Weights of a small CTC image transcriber: 16.7 epochs.
Rows from block 2 of a small CTC image transcriber, named by matrix and row number. Rows with one number belong to one neuron. Each number is 128 + 32 x the weight over its row's rms, rounded and kept within 0 to 255. All counts start at 0. Numbers have three digits each.
After each neuron's rows are labels from the 100 images, of 14976, where the neuron reaches its highest value: "strongest on" is what is common among them. Only what is clearly more common there than usual is listed. The data: analogue clock faces.
# fc1: MLP up (model.blocks.2.mlp.fc1.weight, 1536x384), inputs 256-383
# fc2: MLP down (model.blocks.2.mlp.fc2.weight, 384x1536, transposed), outputs 256-383

fc1.695:119156101116104127111135172167116153136138109200108071111133128127041103151149107130126169121128120171128200168103204157093077173094148148109173136094087165169140100120097119093137159085154082130123073103146128099126100156199136117114235121142135174166150103120095183087142146124129140132179169127088151108128123118143094119084122133132069053132133146165156127188191115089135134102150
fc2.695:120134160132130096150107125096129116121153121089056159123142161216190160083122130124134114197148171104166201115087152186138107122094158126092152089113150129173150080092134112180077127106101082133135113109075078135175157145097074158091160156125073098130206181088075154143145140105139132105047086149099196173144091157094097132142172159168102159084170117153087146118162195148112109147079
strongest on: hour 1; minute hand past 2; minutes: 10 to 14

fc1.372:136145134156144141165139124126218105132187103124116198063108113136150106120171170129143101141091114104076161137114157182122099134136113137096093174137078158120118123135118179163190137138160094150093127128166138086128105141128116162100103118137179147122062169141093150097084087117092138058115144104119126136102176101182115131154129131157143141175106116133152079113133177096104136138127
fc2.372:085164145169118101132120172156157102133120128145133181122102082113147099160136094113187107128096124074106219091116101132141122108085126129116054114144153167123093120122161086093092174100187127133174138146121065134130112095135168071081102151122118212118115114170144101163181147167139137138163147118106141095155115142148188109153057060093086082195160110066158106110183120110120139141097
strongest on: minute hand past 3; minutes: 15 to 19; minute hand past 9; minutes: 45 to 49

fc1.188:089110150134134203227133097116166132133188170149123106156159065078168140158149141114133157099071107115196119107106142067136120140126105133146139120100111122092085104161117101124137123068082129117126149120116166127190121143169127116143150099123130074159160086140150152097129077114187095101163119117081074107175151188143106084122074098174120145199159099097138133130152112096064145188162
fc2.188:132118126123147155137132101156085169174066141089154150075127171097153085140102153158066127135127152167195109086046113117135160086129146105154079124139159118136125168119119153145107083084128121152148146174120162100094152161145132116168182077120083139108143124139137135169131083112135171149109073090148111160111117143110083148131149149213083110135131137130118118180111108156165115099156
strongest on: minute hand past 7; minutes: 35 to 39; minute hand past 1; minutes: 5 to 9

fc1.139:128132122119140083138128153116151152106138150109175150134132195127140127132143107155127153081145117116085103088156191173169140099082098166130140102118106093123164129091119131064098110160147178185201154128119098107112137186131119094146095160070077136159137086121076156079160105096121106168137134175119128182092135087134094128131138151098163105158083183163132093177179119126141082140159
fc2.139:163124129137180195182144095164153176164194134137130165083184116090112131125119138149131146194158161105164154155149144107079126116138134179005101114132148179141096099113123075080083132139119137145152137173117121098104125123130147130164099115120164073142098154096097100174102116142115149150105134104116227142184112101138222136077123123099177103107172116132145101134151103151115118111153
strongest on: dark face; minute hand past 12; minutes: 0 to 4; minute hand past 6

fc1.335:105189148160126079173117151154117144098094195180169186139142103179106137068100155118130116176167137099141120137104112151121134110141130146173166166136083140171173123187121140168159104152073179061091193116097098124122198172080142135153133084104133141111136158084101105151079136110169140115092148108171066091127077174104082093116173137164098114135164070126108138058067179141106117139142
fc2.335:125081104142145128112160132129134081095161182141128157133104178157127134152151114135113121169122142047132168145144089131091144114132129078122122205119124074099132112138161115202133143131137133141134085133125121156117174090153119158097136145092129137136128163102091100129151158131089099182150090129073151076145175131141168145115133112168085121172146162117083082175155122178125108136162
strongest on: minute hand past 3; minutes: 15 to 19

fc1.68:118147118146133158168150119159179064105117172193210136126175104074132117142120092146071097131128173147131129171115099149196117142073084118177106072068153150095135087131162097154034126157120141121125123096148063084123109109126155147113130164143143123157107113087108113106137076111090060110139121147104117086170124179123109112173134156105118172137075123122142142085109143144170190155201
fc2.68:162107110086151146150161104156120187181165055092103159168129106123137138111128069129138121125155126137206129088157067150127095118161155122145099091145100076168158171124110106140144115103164086152099172178029113168124108075156160139139128124148134156118160131141158148110137115124134164146111150121149118143125092117154129079089127115163042170149111124151085123133144061132117137134166
strongest on: hour 1; hour 7

fc1.91:113053160125149136136185084084112194115076081150123137147162134103130100140134184133142212119111109132089109143170095116068082083068151155128106124031126091220102066082135083136137158117107113156091161163042105116084071115138140094112142129123084156100148106115137108123095139133111162077026101147119131107144137206180182176135137071093120159134126118105140178130166158182142206105114
fc2.91:084168141127095119135097143163100068077191128147081156171128077133148111130143128163093108117147079196101151155111132115080115131091145161067078124165147106173135101116225098145138123092076132097160129144193060136140175147086178126155112094102119140129183153079062148065137125099108111110165135088080157079118191171120094087162120118113146166181115134158143149132112070101162083127157
strongest on: minute hand past 11; minutes: 55 to 59

fc1.313:122133175137087143113128146133162120081137097202136086107165100151154162177090211136151129112083114134135156079105085127124089191104153097129137100165051081179141136154089069095123099143172146099203119161104132125095138115154144189115162169108097133178134162100176058124067166090190120116130196103095153118120130115097136137122147143093214160104130154133113142165126149132096129185091
fc2.313:074146148097115173168139127120132131155182124102101146137070181157189049091165134135167143116122187073149115174161087162108164157087110107082146135166175237155073122154186139156095165092098103128179100090095161109113093095144118124090155190107110090157098086097121123081135126154182098114126124140066119116179150115146185135139140100150103073145130102155179146105181138118129114091123
strongest on: hour 6

fc1.537:122170125142075101178113139166157158188172077118119109115074126127116087114146115122092173124118134090106116113116147175137119144113132121143155116113133124185093069106181142112142144138177168150108108094121139150143166118109122132142139028104174111186131045100126200114129133116145153149134100180100089130066184115110169158175104108072075137120125154114144157142125202173150128103066
fc2.537:098119117112166131123098133092160153082139075127166146144113181161105117099175146050095039167057133122098097077121087161156131102110100174114101138157125126163090133171093121153120119109131092097105090122116164126071165136116115135121108057106118093160199165130192083085093162097174156090108088096120114149157139092171116122110155196107121159136174132126097097147109063118120132094167
strongest on: hour 6

fc1.380:135070129127186090127144143131150135138133171126118054214139103110116105118125068136076137185134185123183177172106158115139092177127141158167097103158090096147135139115118150133120086137132167114139151139192123120127082112137115114098093102148111121199092114096157074119109144189112104121070089061140139172097118117090150097143108126124138097093140083102103093134158099118149088154114
fc2.380:150112080132127125120151125134118134098069072143060105181159122120146118134139117111136154093143092047103121079091110081174182145123053157148149181132188178116125132102088113090135143192089145164181151120180131122140123162159102158156169125168117113181145157160134134079111136079054121094111132130085150183075137162082146139130172091100120069093108186150113100115148137153162126154103
strongest on: minute hand past 5; minutes: 25 to 29

fc1.341:108171128165110160150142072182137180103113074116159156116086096135089148125103118129165153107188096129132167155162163080152120142150132174156097182158121131145182116170095167108102174112170100107124110124107091119073126072088098133074113182119116083153151112126149149110110195111147212120094117178163090132204123097117098117161188087151076117133123127150074096128128162175100145149080
fc2.341:085133135147136106125072084130103173109181133139145162110175137077127116051140107094140145114181154107154116117117135074082100123093181146126150099097143145137127108127099167159153088106130120143131107110091093145176172190178091133186152211168111104155085139092097120174210176145077106115112094073109111097150145168153171103142126149080139132114084066109165170125147120164081117126098
strongest on: minute hand past 12; minutes: 0 to 4

fc1.312:135139224176092112122191057138115127142121068145161142163097136113150122118050090102107097144123154092155142178168142178116145126096096153079033183145118125161127128157144118122126174110122158086137194104133145148107127127142161087167109199111157114053153201129152173107090215085141058153074133132148131147135096148086119137152137193126098095056147025128122141147103115111171137130128
fc2.312:100172121114198114071063192144187129087117154059114149120132109092096053169180141125124100105135124117096091168096141092130114150090189141178089155090155089167130081142175136162172115149081120074079093082198079118118098128087110147139155162151165105151119118083121127164153147167085134133137129129156149169126109113138108159141158141147153201147142122194083074103158109095141107059195
strongest on: minute hand past 12; minutes: 0 to 4; minute hand past 6; minutes: 30 to 34

fc1.106:136161128092121163077157160138149166158092149137157156173196171166136142143161111179094173081117164120149151107123162128134108162106121119105172171111081117058149119167204125157150068139146121086153154105151171096114095176120160209134109136163134108148137128107118152125131128109122115083151116136090128118118143178093100114072190098121107112134128074192131107143168112134171138149189
fc2.106:144133174112168128159165151138122097142131098124104081099114089164072157144162125151223142118122151119172148099181107074080117118099102146153118099137085080145117069109104147134115137152132173156131130173071070124150156119116130147098117150120179175131117139101163107123216088157121150121110151044102129104113174129073144104084145134133132117138151103114113136121150137115114084113131
strongest on: minute hand past 5; minutes: 25 to 29; minute hand past 11; minutes: 55 to 59

fc1.729:148098124135138122099107123154143138094103182065071142140112155123121104131089109102090130109094193104071103119131140078182116097119143126158179146150063145112114197123155159110108142212137173126082083114155106103101187159113144128111120089133154153183160098109172164112093146123113128090118100095135081098175148148142167119144124123141099072148120200118120083140045085053091175100138
fc2.729:147105097157145114081067134103143102107101090101178093083191086181132151120126134049109161170089127187154142132114173105084138119131094089118142124097133148185131125123134146092127128138174130119106200158152084152141176089136200116150132118179119114113168164141137089118144118193104116145095114159094172140080113129076198172099086102143128149178110141140118121108149129124118132103161
strongest on: dark face; minute hand past 12; minutes: 0 to 4; minute hand past 6

fc1.332:114106160146124175181137177144132092162187119141129114090139123125116108104096143111160129128083109145128156124094163128112157114170138117032090091151101151095132152133168106108134065119185122077133177105088105117150083125157064066128139077189153094118102103185129145107139188159150119201122149153112102099084094136158136094172162138107162179120123099096137124106113157137099147140061
fc2.332:116115079083150126176160142080138100105133138095158125115130094078186116132119140181109186152132100102101115129142136091128180153061154176147094122060140076147116144139187090146151088116119183088151099085099071115117130098142109081104097181144127139137148126128155119100129101147145165109135123147104118164174138101113138061113090096139078172153188118183101129090190111148071193150096
strongest on: minute hand past 3; minutes: 15 to 19; hour 9; hour 3

fc1.721:143153096134119131084137118159104135143128163164104084136111144163104171112149121127154144163122105124069139084138136137071129166133164085100154157155135093135116162112130156109076161136135103104137087164150111136163182117107095136160157138159159147119084103105159162160134148130078090139140085133103122137140101155099136122101114077112179137094095100108170136126044069114200120132165
fc2.721:133134150090116108162153121123093123177117095125155110124127155114092075129151119122113125132110100097137075164178118128106113163130128103140100126136176154122135083135083105100154071152144099165127137133178156145102093150110154158134160067119113080171175123157115177140102163179152147099106100184176133141116145099117170179141107137164072098064129136058077138123156128069095196128100
strongest on: minute hand past 11; minutes: 55 to 59; minute hand past 12; minutes: 0 to 4

fc1.453:136157132128133164106125120189185121098123049141116124123104125130140141132104133136111135126133170101130105064155140133100107091141145121119149140123104153122102098116125133136086102131133084135089103121107143115146129107154172146132140129194159133088117135121125131094170181083157108111064149089142171097122102174149100135098164173064154124109165173077078133095133158168156179157117
fc2.453:105179138150099092101127175116130102133171103138084078162086159110129159190161154098091115131127130143145095140127109140043128128108114164112091138133146147178092139206144102137163081112126090160077072098125172111105110174093145122103112083159123085145183126040127162098133134127091091061116128146152111077131147162107143125155152073194146076124126119097172099095151157119116050098141
strongest on: minute hand past 5; minutes: 25 to 29; minute hand past 11; minutes: 55 to 59

fc1.626:140160153099128136151098145166089091148170179125117133141100159161127153121137093111148053124148158152101105118189171148112143145100149133109084105143129097145161123144053156118117153153169192172149199163137096085072130115122108140124122144161142119100166140130134163109101120072079158182092158068106113138136105089139070112115158142107085116124122109108142096179108155146110167115129
fc2.626:116147152141136150136159167127128163109102134143103095205137203171111139070117161102111184093125107141172179135100067129112147118183166189122112169146162062074109140160117103157103108077103098142126114124178134123172125151164149135170172141136077124143115148085159063117169167092128155133145110115040151131144150098076140106160154122110169144169070102024141153177086159167095124139171
strongest on: minute hand past 3; minutes: 15 to 19

fc1.561:157129112140162144130074153127148107105135099133141121128121150149117171152132081140125143039083108132160106134147138099180152170144158170117159104197098121109124143131124179134094191114125123204127106087140117130180071132186138096090091211143115123162191088122074127146066120133154166179121098086073168158131125174134115155114147121077159210137126134116129138162142097141099184090117
fc2.561:164122143125138143143130140121160151120119143144134183099110107105159079148087163082157091156125105119179114131153166124116141127067158093110078143098105142119127148132119124109189118130101167116171172199132105168090122121070118146165133105153137155177095116154184143088120146074168115142137170191137083047120092111113098140134152079193117134142052136171127142112114085074057109098137
strongest on: hour 1

fc1.306:089128125155140142123104135099054122121117113104136127112127151098128147081114089160112130112145140139123096156161123109122146119161164150112124088171083107106144125110159182096133136154082134110117090130141130102184099138152188144129129102094113075131107072138101123098181111131165098156065135132125181109101084059127127065155145080129082124139122125200054169127098119144120117191141
fc2.306:120142082138148118129122124127130177184113103076061122173159107144104127102164115113109087163157143117135146115181156130096106129164094094103114119150133127163108103160160127119110160130101128161148162166133113221128176110073113120156194172118146096148169175082127185109127125164075119064193150178099149166191151115151139122148122166132098104099144096119128098132150109151087134105129
strongest on: dark face; minute hand past 10; minutes: 50 to 54

fc1.551:110108118142111125169133104144117132167165104115144138088160142150054166127125146186128096111123168076096110164125150114093119105145191109113159142149119089147086152119097085084164138102133135121112098081124121130170114148103093114070158152156061124132095119182140112128157150114140157101191116179150108114090131087139114160168180143116134122127170088136085135201094142151138134082141
fc2.551:138154126107121130085157173171127092115099141132139133139086202117116094159123105086151209140109059151157143055092121082092114203097094161117163162114150179157139172055136225144110081101110145112114160124087145132095145083148128057133147176129134065098100134125113161121144125129088085128094086142092169142144135160029107134136145097127068123069058096126139140124107201158133160132140
strongest on: minute hand past 5; minutes: 25 to 29; minute hand past 11; minutes: 55 to 59

fc1.135:136101102134154118135132144085179210141133066106111091107093119056151173076131147105125111075104113119097091133100138111132104141169169160120119118147107040154120145159125147171137116146164128079114092100163110143107157144110102126151119161141095148128196092133096171167098140169140141097160156189142160144131158137132145184081144165142152249120165137102081115152110131170158088153089
fc2.135:075126136145128131102111076098150144163104169162080123133090194199144183125162142146156098131174124093186133085154100079122104149098133189170137174185177102101130125088104127151131154147073181093132143132132167088038151164115157133113133107143174140103093164173139113103122175071138114137139167048154054106126191165121110098106090151120119129094076179085142153082151172073079145143129
strongest on: dark face; minute hand past 6; minutes: 30 to 34; minute hand past 12

fc1.287:089154131115153108120126161090129160180093127155135178115144088165115091099130152083095132091189165125142178125132128133040147099160108117113100172119109144144142127117150100110078153163178081202159191145125105106201060183106149133079124115137129120137095101135081123128127084078123132173114184131138149080142117071143097101126197124091093170139101117126124140145069107117146159182167
fc2.287:170080096101087148133063126130137158135135147087102104141119129155160131103116120114160126083070107163140113139151134180108168150132129171168077106162150107131207122123188115174065119078053114114113115113139151176113153167156089173151147168134125093108117145092112069121141142122099148125107089179040164120197062186111118162165083161124147090128110083138088130159105114163108172177099
strongest on: minute hand past 10; minutes: 50 to 54

fc1.472:142207142163067093148157181086157100120083127136106164123120116094136104141191116146140162150098137125104157135133131141174149119112115169148130188149088159132175087130178113072137161178110144106075144055165147100144086139168131128173118139110160035143117128147103180104121107149084165142168121142125179158167150201131074136125122111149100120141127084132114220147137141149079085161131
fc2.472:095152172109125151131123110165122140068146188125100158127133112131075139071130157184134139062132192098125092102106133111186205128033137069167085080126154181137119130145221192097147201150081081126121127080120144168108226079107065106125147142089159156125090122101082102096033155094144183151120157172164166148145091169123110142135096134146171126125108135133131075098077111098162163100134
strongest on: minute hand past 3; minutes: 15 to 19; minute hand past 9; minutes: 45 to 49

fc1.389:077136121171123047151064113149117111150142087125200114121126138183102199075112100153157141117128170102133140159088142154157146128157178148117127118116131176139129100169109116151137146166083176141075086084127142130127167098086142161134149131126138136124192133121124178124150101152103093172099113107096087164097109076119070095109129143124126136070158122097137168132146038083143148096133
fc2.389:153116141118105117068143095073170173137150152106095148123082093125146104163092114118123119111119098077058087150171074133101147186085129111088134089122048089084061203138146134145137097182152094109162143186138141087158112134132133096205107091173111161135164149128124163117088147156167125155118148105072155162163127128134162065121122126149184087105119140186131103147144140080118113169159
strongest on: minute hand past 12; minutes: 0 to 4; minute hand past 6; minutes: 30 to 34

fc1.75:178122102144132072104099144148147114149179130126132077099124180104154127142141214166199123116148126121157160141119171135120140146059132109177107137129139138125131149158112112116108155155183103094136090166154104143064111146207097101114199054121106173114096136092102112141104140055144084099183130168113106143062103123129092113159109047133110146126154186156106127089150121122116121146125
fc2.75:163196142112116120138115033166190128172159143117115133128203088122225165080061119125104136123174132151129119108153099164151089103184097182149133077130122152114123080073153108149085129161115142129123090130066120164130120110181131150128085146062091098132127056133133067108224059185091125110136107140067169087174140168114184088113143119149115073133131122141089179204126114162104111102111
strongest on: minute hand past 10; minutes: 50 to 54; minute hand past 9; minutes: 45 to 49

fc1.508:131104125141146160178117126149139114173142068077130158129090138105128100183072144114162060100122163090153090131158115150091156139156083165119047103076089129145126174153136109169148164163167114091166091091109110075196102090057123078103089121138090120145145117107132100183154140206136113111062149162094131117164141133179184182196109097126158172129169164104028112106088161187086119155132
fc2.508:098128212122109070147135119166144129133099192092149131108111118159130106120108064117070171131061162144065106086150186147078156074083193117137151131130118167150116171159188100076115087096127142119151129106147086146182110110162116056117117143081108108122085109123144175038194137102103136177164076101145112150116131174141093124110125114128142158135139077138145103099120102138154153134117
strongest on: minute hand past 3; minutes: 15 to 19

fc1.66:091082124088196152128201149147144119132121154098150145083141127127137115087107185163092043127118078067123114158118145121133175119137121118100111119172154156122149073126140147132163166134164104075133141155180099136193098106071029092199086084089106102109102139142206152174143128173115124078121169135121095198122110153189152138118189133144160119131090122117112117152140143081107100175091
fc2.66:139083144143117105116120157157104104125156112169144236123106166156128092123131142164187110114119107208129102112131172068111190132144064100098140159132118104103096141155107138113160101177128114136110140102161152138080135047138108179178121117176116137183119115119113133071112136077107159128111152150102056053179125143145141139117174119139128141102105221137123129166143088177121090107164
strongest on: dark face; four ticks

fc1.679:135167068179135109122177102132198181152135157166163142155128149102159158142151111050178116068115122136144120134109106121105100164188162139067132089157098130166145165143117108115155137100120128171108090148099107076122152149126149103126130151137092108113116113093156148161127136167108154132097155123163089143178154196135068149172160146076175124165138156128131117104151076094109171144099
fc2.679:128120200166162119143115132110143160124110109117133159135093133112115130071137157139093134200156188134148074112103139194095089049117140120166078192147070145115097167136158179136149074141174132134159113183119161121100165113158111087082156102105132170177084085161127137151161136126149069069133149118122159082179108096078082069163140098131120106126083134064131115146168133121126118134148
strongest on: hour 1; minute hand past 7; minutes: 35 to 39

fc1.540:141155135120142131116141056131185036087157121188099070139129097132139187173159179162108143126105191127082173150168152132126142114086082097109096161135161158108147100056076170159229195187094182120155152118137076105170161118093145145121155136142139095112152151115144179110106165099096071146092132102116118111082103116141174131137086157113121168114095136190164086147121091054073120152101
fc2.540:137080101116185136084116141135156114117108111086050136143195122082097123111116091155108115109154183122110133170105074129169095127126148082192123045124163133155131171130156177139125102149152098106138098095153133091115118093141109146135109150129095077106145124145157125197117111184152140154150083172166098194125144103148104173096174118140080098116133158094077118102143118188153130112225
strongest on: minute hand past 3; minutes: 15 to 19

fc1.228:121172097148070176163129146164139103137081057129164220137131060131176107084153137149141142165092085113126179178129112098121084123102192145109129131111102102129143114156109114122154131099133140134150168136126111095091123165131127167146000158121136137120116178093097160129151117074102125052108122062113077124104137146127102133108110130159089124143118104123176069082182153151075107133127
fc2.228:154129116120146167120146116125115146090179080147037073151142144121085143134149117131106112137129158187108132060129147153138123131130161095048131101107124104157135127099078141083166123149098141118136160089088114157154152099160112144091164082140125159136134082168179094107094128186143137155164124171095159096178161157135190140145142138177151127128108114103195126161157044157166116148104
strongest on: minute hand past 11; minutes: 55 to 59; minute hand past 5; minutes: 25 to 29

fc1.405:110123106120132108089134121177083084161155156119101122100087115084147085109130101138131128160105142139164131092091172130155129113103143113138215081086173132144131104114081166099123106141157088120130181147107103126155117128142100134087115118129148161135173140139156108101070190119095088142099121214142102161162096148093189095125060160138166119149139146192147120164137135161128096161100
fc2.405:101155123185148128148064127122153114124192172167099089198135106163057145121122099128119135166161105118135136109115089095134068190130109132182108131143129162179143161139141092100111110172131074155132161136106176150149235049113187135117186067122093127169093136120084117135192118159143058106107175092122123129120083121099087217102144108134144088129138169097169141076175053143134134163157
strongest on: hour 10; minute hand past 10; minutes: 50 to 54; hour 4

fc1.614:158141115095129196103157098103143171154062134186119171207137040110142113119144187113155122168102130133215127098083140093118116149131083115148113117133166146124099103154113118163078152109152222125163125142150170080117079179137120118135095094161139089095131106116122136130164113157120106115139102140118163181100136149176089104097102104145157144104105111121110091149101113165130174146181
fc2.614:091057150104109109121072147095105105105203154095112158204113134163108081172132159077090150108154099082130144108134111144093078138099105072151117152147147117143091138138138088089173111128061102159156095138175131126162156143184184162127113138150114152113096148142149166121124087102114149074105086154154140124170058101099151117188125124141160095107151182111143123101152096118157071142153
strongest on: minute hand past 7; minutes: 35 to 39

fc1.301:167085079146143175118080079121107125108093128122081077088100095170130094108111159096145139181144111164098075116185133106147080105167160139127190094147114135129115143115148115056112168136129080101085103114105183133097151057071214116118129174110193130064126127162160150127133164082115127145104159126176077135157112136121089108146126128122114160088139113091115169165177160155141149110130
fc2.301:108106122062140191084070124119095140138135179166132092159130121111146163134099096143162131119103130083186153132137079170140096123140129128141125175129154215098123051147123107192169070118096137137100147073089101137158129139109100130138142110104097155136179161084122088087145113159062060147183091150129162182191147117149113150110133128107110064112130131127086127114156148139119144140219
strongest on: minute hand past 10; minutes: 50 to 54; minute hand past 4; minutes: 20 to 24

fc1.533:163129111121154171169163135100119113124159146119078171168117106169120181158085128173118085138142116107121160175173129179105121160141121098125164176049103151071091162116117161117160153146140172068188070139115109134170107158108099128121112173166163153094129082090101062126137187128168111101079171106150119128152114109086176094113090136098135170216146080131150146119138153115095108169104
fc2.533:089116125129076134127127087120034114131126099078198093089133190095053182125132126154163157134107086120144131096093134142188169104118154100153135106122174139146156087104102119088116126054167129122154164095175141150121140105143122175143122124106151121113156133152127144106141158115100097124089130159206124091148159162114132191193132046143126205084123126174105113101112180100158160171167
strongest on: minute hand past 12; minutes: 0 to 4

fc1.202:127074162128159091138137125136146111156122119162134169065152125136137119132151199129106120086137138105169132109128123091148198148117170132089182062124078163168192163166136120124095136107120118119141154119184136071110075122101157111091117079101119170160126110151115126091142097120118101159132119159084161132104102111078202110073144167216145086156083149127119166148150163142082145095133
fc2.202:201148135102093092165144111109116082128130136179083199171070139119115166140118087101132060180131138125126144093131119142128137094082125125131087182143150083162171131091174163188172096131141121150139094188124086097151173096131156136088070140225058103119170120092146135167177153147120121102117088091117089116091130136151122111165132142128133156127175128183104081119130123085101165183169
strongest on: hour 1

fc1.712:167113165160192134121133108118156175151143089145073120123105149151147106098123074156182085082084119121110103142099165107122112138098114098114123168131139114116112167161091124107129149160109104140109131100097107122114150125120058148156128114053107158109151082122089137148134179116164168078146121162130088082133173129130132155118182140195118129160141139148141138152127146145140079106142
fc2.712:171120095162141079104071174129099161119089131065162168066124090115113107176128111092110104136138146117158117118151098084169136139104096127140188125153132155127154118073153148091119073121095145168086128109123150103097107120134165117094141209150165123095127152137109134099142071079086121165116138080210097164191095093118146119200136105134086128081089127120127134189121079112075151222107
strongest on: minute hand past 12; minutes: 0 to 4; minute hand past 6; minutes: 30 to 34

fc1.146:134080128169106149119153119134105110181130128103142112112126115119115133140128114134143136137107126146085101127131127150167123118136174149098195105149193110151121189070136116123179114104117058090151165091096126117113136107086168131114151144088150121116099140101114111117168140207099086161166110064163080166149155131110140114087177171129106126082076156179135104121181130147107087105110
fc2.146:083071099117145075082099157109111149135153144103149093123201144128153119144156160153091151175158123132116109146180118117137165135103146075086130134156201057103128150124141127137143127114125111155089146124091119108144106111151119164173070113146078045107098122165074183132154119160114163128158165146130138110136168120129131149154184142114179117056151009120130099081144126146135116153132
strongest on: minute hand past 11; minutes: 55 to 59; minute hand past 5; minutes: 25 to 29

fc1.501:118125129132111105128126209153147133175105136150146089106039118170166147112121138073147171142170086112209098114144183128169100206106216139120078109154116111160154119151147122135128118120146133136071091084135130113139132111166137107151079075120182133123117093149003166178111100142071124129080130107121065105172190116132166114152165072102156118120080129121162148182142095093169091055149
fc2.501:167153117081167155130100154196123092071090107100113103104121145184103097093129140114129134082121086095081136134088191152087065155138130133137112076097111146122151135131101105192134209133107096099162142147127133105150097111103172130126142159134115098141077164087113111100129123080129212106148073097127145128133123175145091090070121117114128099144105117124169162200109080102100147143129
strongest on: minute hand past 7; minutes: 35 to 39

fc1.151:123113097151106136128090146099115137117158143117072137152117131122085147103183096163151165070159094104166047129137155154159118044129123158142141159108130105155109116172133128089078120147091127157134116079126073083172121102133133138109122129090158116118099150105104155193128172138081129069175081162166172142144166099108133133199192085176121161153122117127153108134092077160083109118116
fc2.151:153079114087177091087113126149151079071142069107163113138079075097178111147128167138159103094150141079127154163131150145115131150072145106175110132177138128104126120094089097130171123161167139118141132129126109192089117161072141124135072179173098158113160058081182127197098123118126090138124169087134160178091112175126102171151118109138084096116187051129208099112139156132186107118136
strongest on: minute hand past 7; minutes: 35 to 39; minute hand past 1; minutes: 5 to 9

fc1.450:130147127144168143101151100123123153115086107117138171146143088146120104178096129152125143114049161134100169096075145151118144121086128145116116147120111168119112091015097120186128201118154188132199132134123130123134126105166168152127144114088133170109139095141123126149147073055184158068080135166089075053078145138096064129076136139153106170116046107058174099086138178092163059119151
fc2.450:098135142114169189160050126175171154105171107129135116122128097095119149090169153183176115116139070166140153133120128190076081128096145149139124174146145112157122206118140103103129136076165080163091144176116135094131187091175197141099120147175145117197128147221147131069148113080117110105155122123129119102140141131103113113170134069144143109216160167143160091085143082143173093168158
strongest on: minute hand past 11; minutes: 55 to 59; minute hand past 5; minutes: 25 to 29

fc1.31:119145187131097096157049173118137090048127179114152165156163130152166120087122101144135170085160129121139162124116135191147186156090091140105109136190113139153128058110102143139130139140171125154177140142150149144153113104133154144156170134132107173162032120161115143090084113135119071222140128141143130131168121138111123140167136136134109102141130124104125092122156065152097158134119
fc2.31:101154124180132134123146127162111198155125162133151167140157124137178128144098201152110108072201115178156110133156061133115156136126191098130118107183139130090082150077137172117125089108136095060069124089084168169129136129133110143096140118117066098180180052086166142162119127079172158055149145128105137141142145149141122118114101074117111172147175098129149112119132150127084169099133
strongest on: minute hand past 7; minutes: 35 to 39; hour 7

fc1.548:143125067130139148124123150100086100095119136209104124114110126115078127146108128075114149154111136125162196144132115103151104122093206158138162118145092091156119180115123120099156162133128152155150187137160091096160112119133080158136141103180077148072078147133190080085120155124105142143131089141113141132040095146139132099071113178161132116113125176107110092120123161150118121116130
fc2.548:138154148177092092116134122234175122127127131110153122158120142161121111089133137170099066110104104128208153111089137155144143121145138129139095162176166161115180100113104136112125124183079072131119191125134123133165080077163117125099149124129077143122143110118127169136130140125168083142100145116114083192150033153151127026108131116140119108132103129092164233144129118139147192149141
strongest on: hour 10

fc1.434:150102138170092133112073107136123154119144149162113152143098086124157123100125126166107196106047103201077105139142163100188129170134127109113117134142137130067130118127119078122072092092152084116126133118082143079129125185126136130167154158183170057156130116097190123119126099111122114129077158191088120125109142126146164071152085116112109077162100118144082146138149105102164110112128
fc2.434:128152109168084115108099114165141196134136101137117124076152131149178104160193138153137141129129130126121108116080037139136094126139128137160116163078173135175140133121174158135114178061134087189087103081136096089121140108112137129150168132154141135112065133151130092132095081154128137149133125090157145146153110095147149140116134121179101066129177118060085125095098129148132173184124
strongest on: minute hand past 10; minutes: 50 to 54; minute hand past 4; minutes: 20 to 24

fc1.245:122184135098192077098076084158134085176115161166149108123166110108068138168098135134059189088139169130179108152128154180166148117141017123085136084098167195144128124140135122125136077116081120118139141105192135118129086132156116130104149111120162054170149120204083096121170211141117048099122147138119121146085105137107094108142159173140126085114133181146132123096124106150219102154122
fc2.245:202151104145148154145108119114098141089138109133095174109145134136124139114114062087126104176081109116125097144107116116104157144166061190147137100115179108135152130111163128143141145071167126134158154173130151153148096124103223185075136104194104124168141143114079177106114150221110128089127146127121132101121072138090120128098111122148135122141137104121119086139114055089169131071119
strongest on: hour 10; hour 4

fc1.65:177126132124084115127130159132167101111118134118142073155123138095110182163158127134119145095152091112138104120140151107137110107184178137175081058158122184139200104173159084127130137129131143162072144078060124099100121129097158204115151191197134094130117087131129057132103138160089067131122150124123108117141123148105098146152106148062180169174152135139116183158116108117126143172141
fc2.65:095109086141145103121127181118047109164070147136114138118123074147171152117149119144158124105077096093097140146096218132149084124112114139162168124153144188143181109128116153105111153121137159121102143177179169107106093070130153149156130131115142156159114124115137128172148100134132130107143130131165143073135105137192143071118122117085072197155132121143108113117111166139139083126134
strongest on: minute hand past 7; minutes: 35 to 39; hour 1; minute hand past 1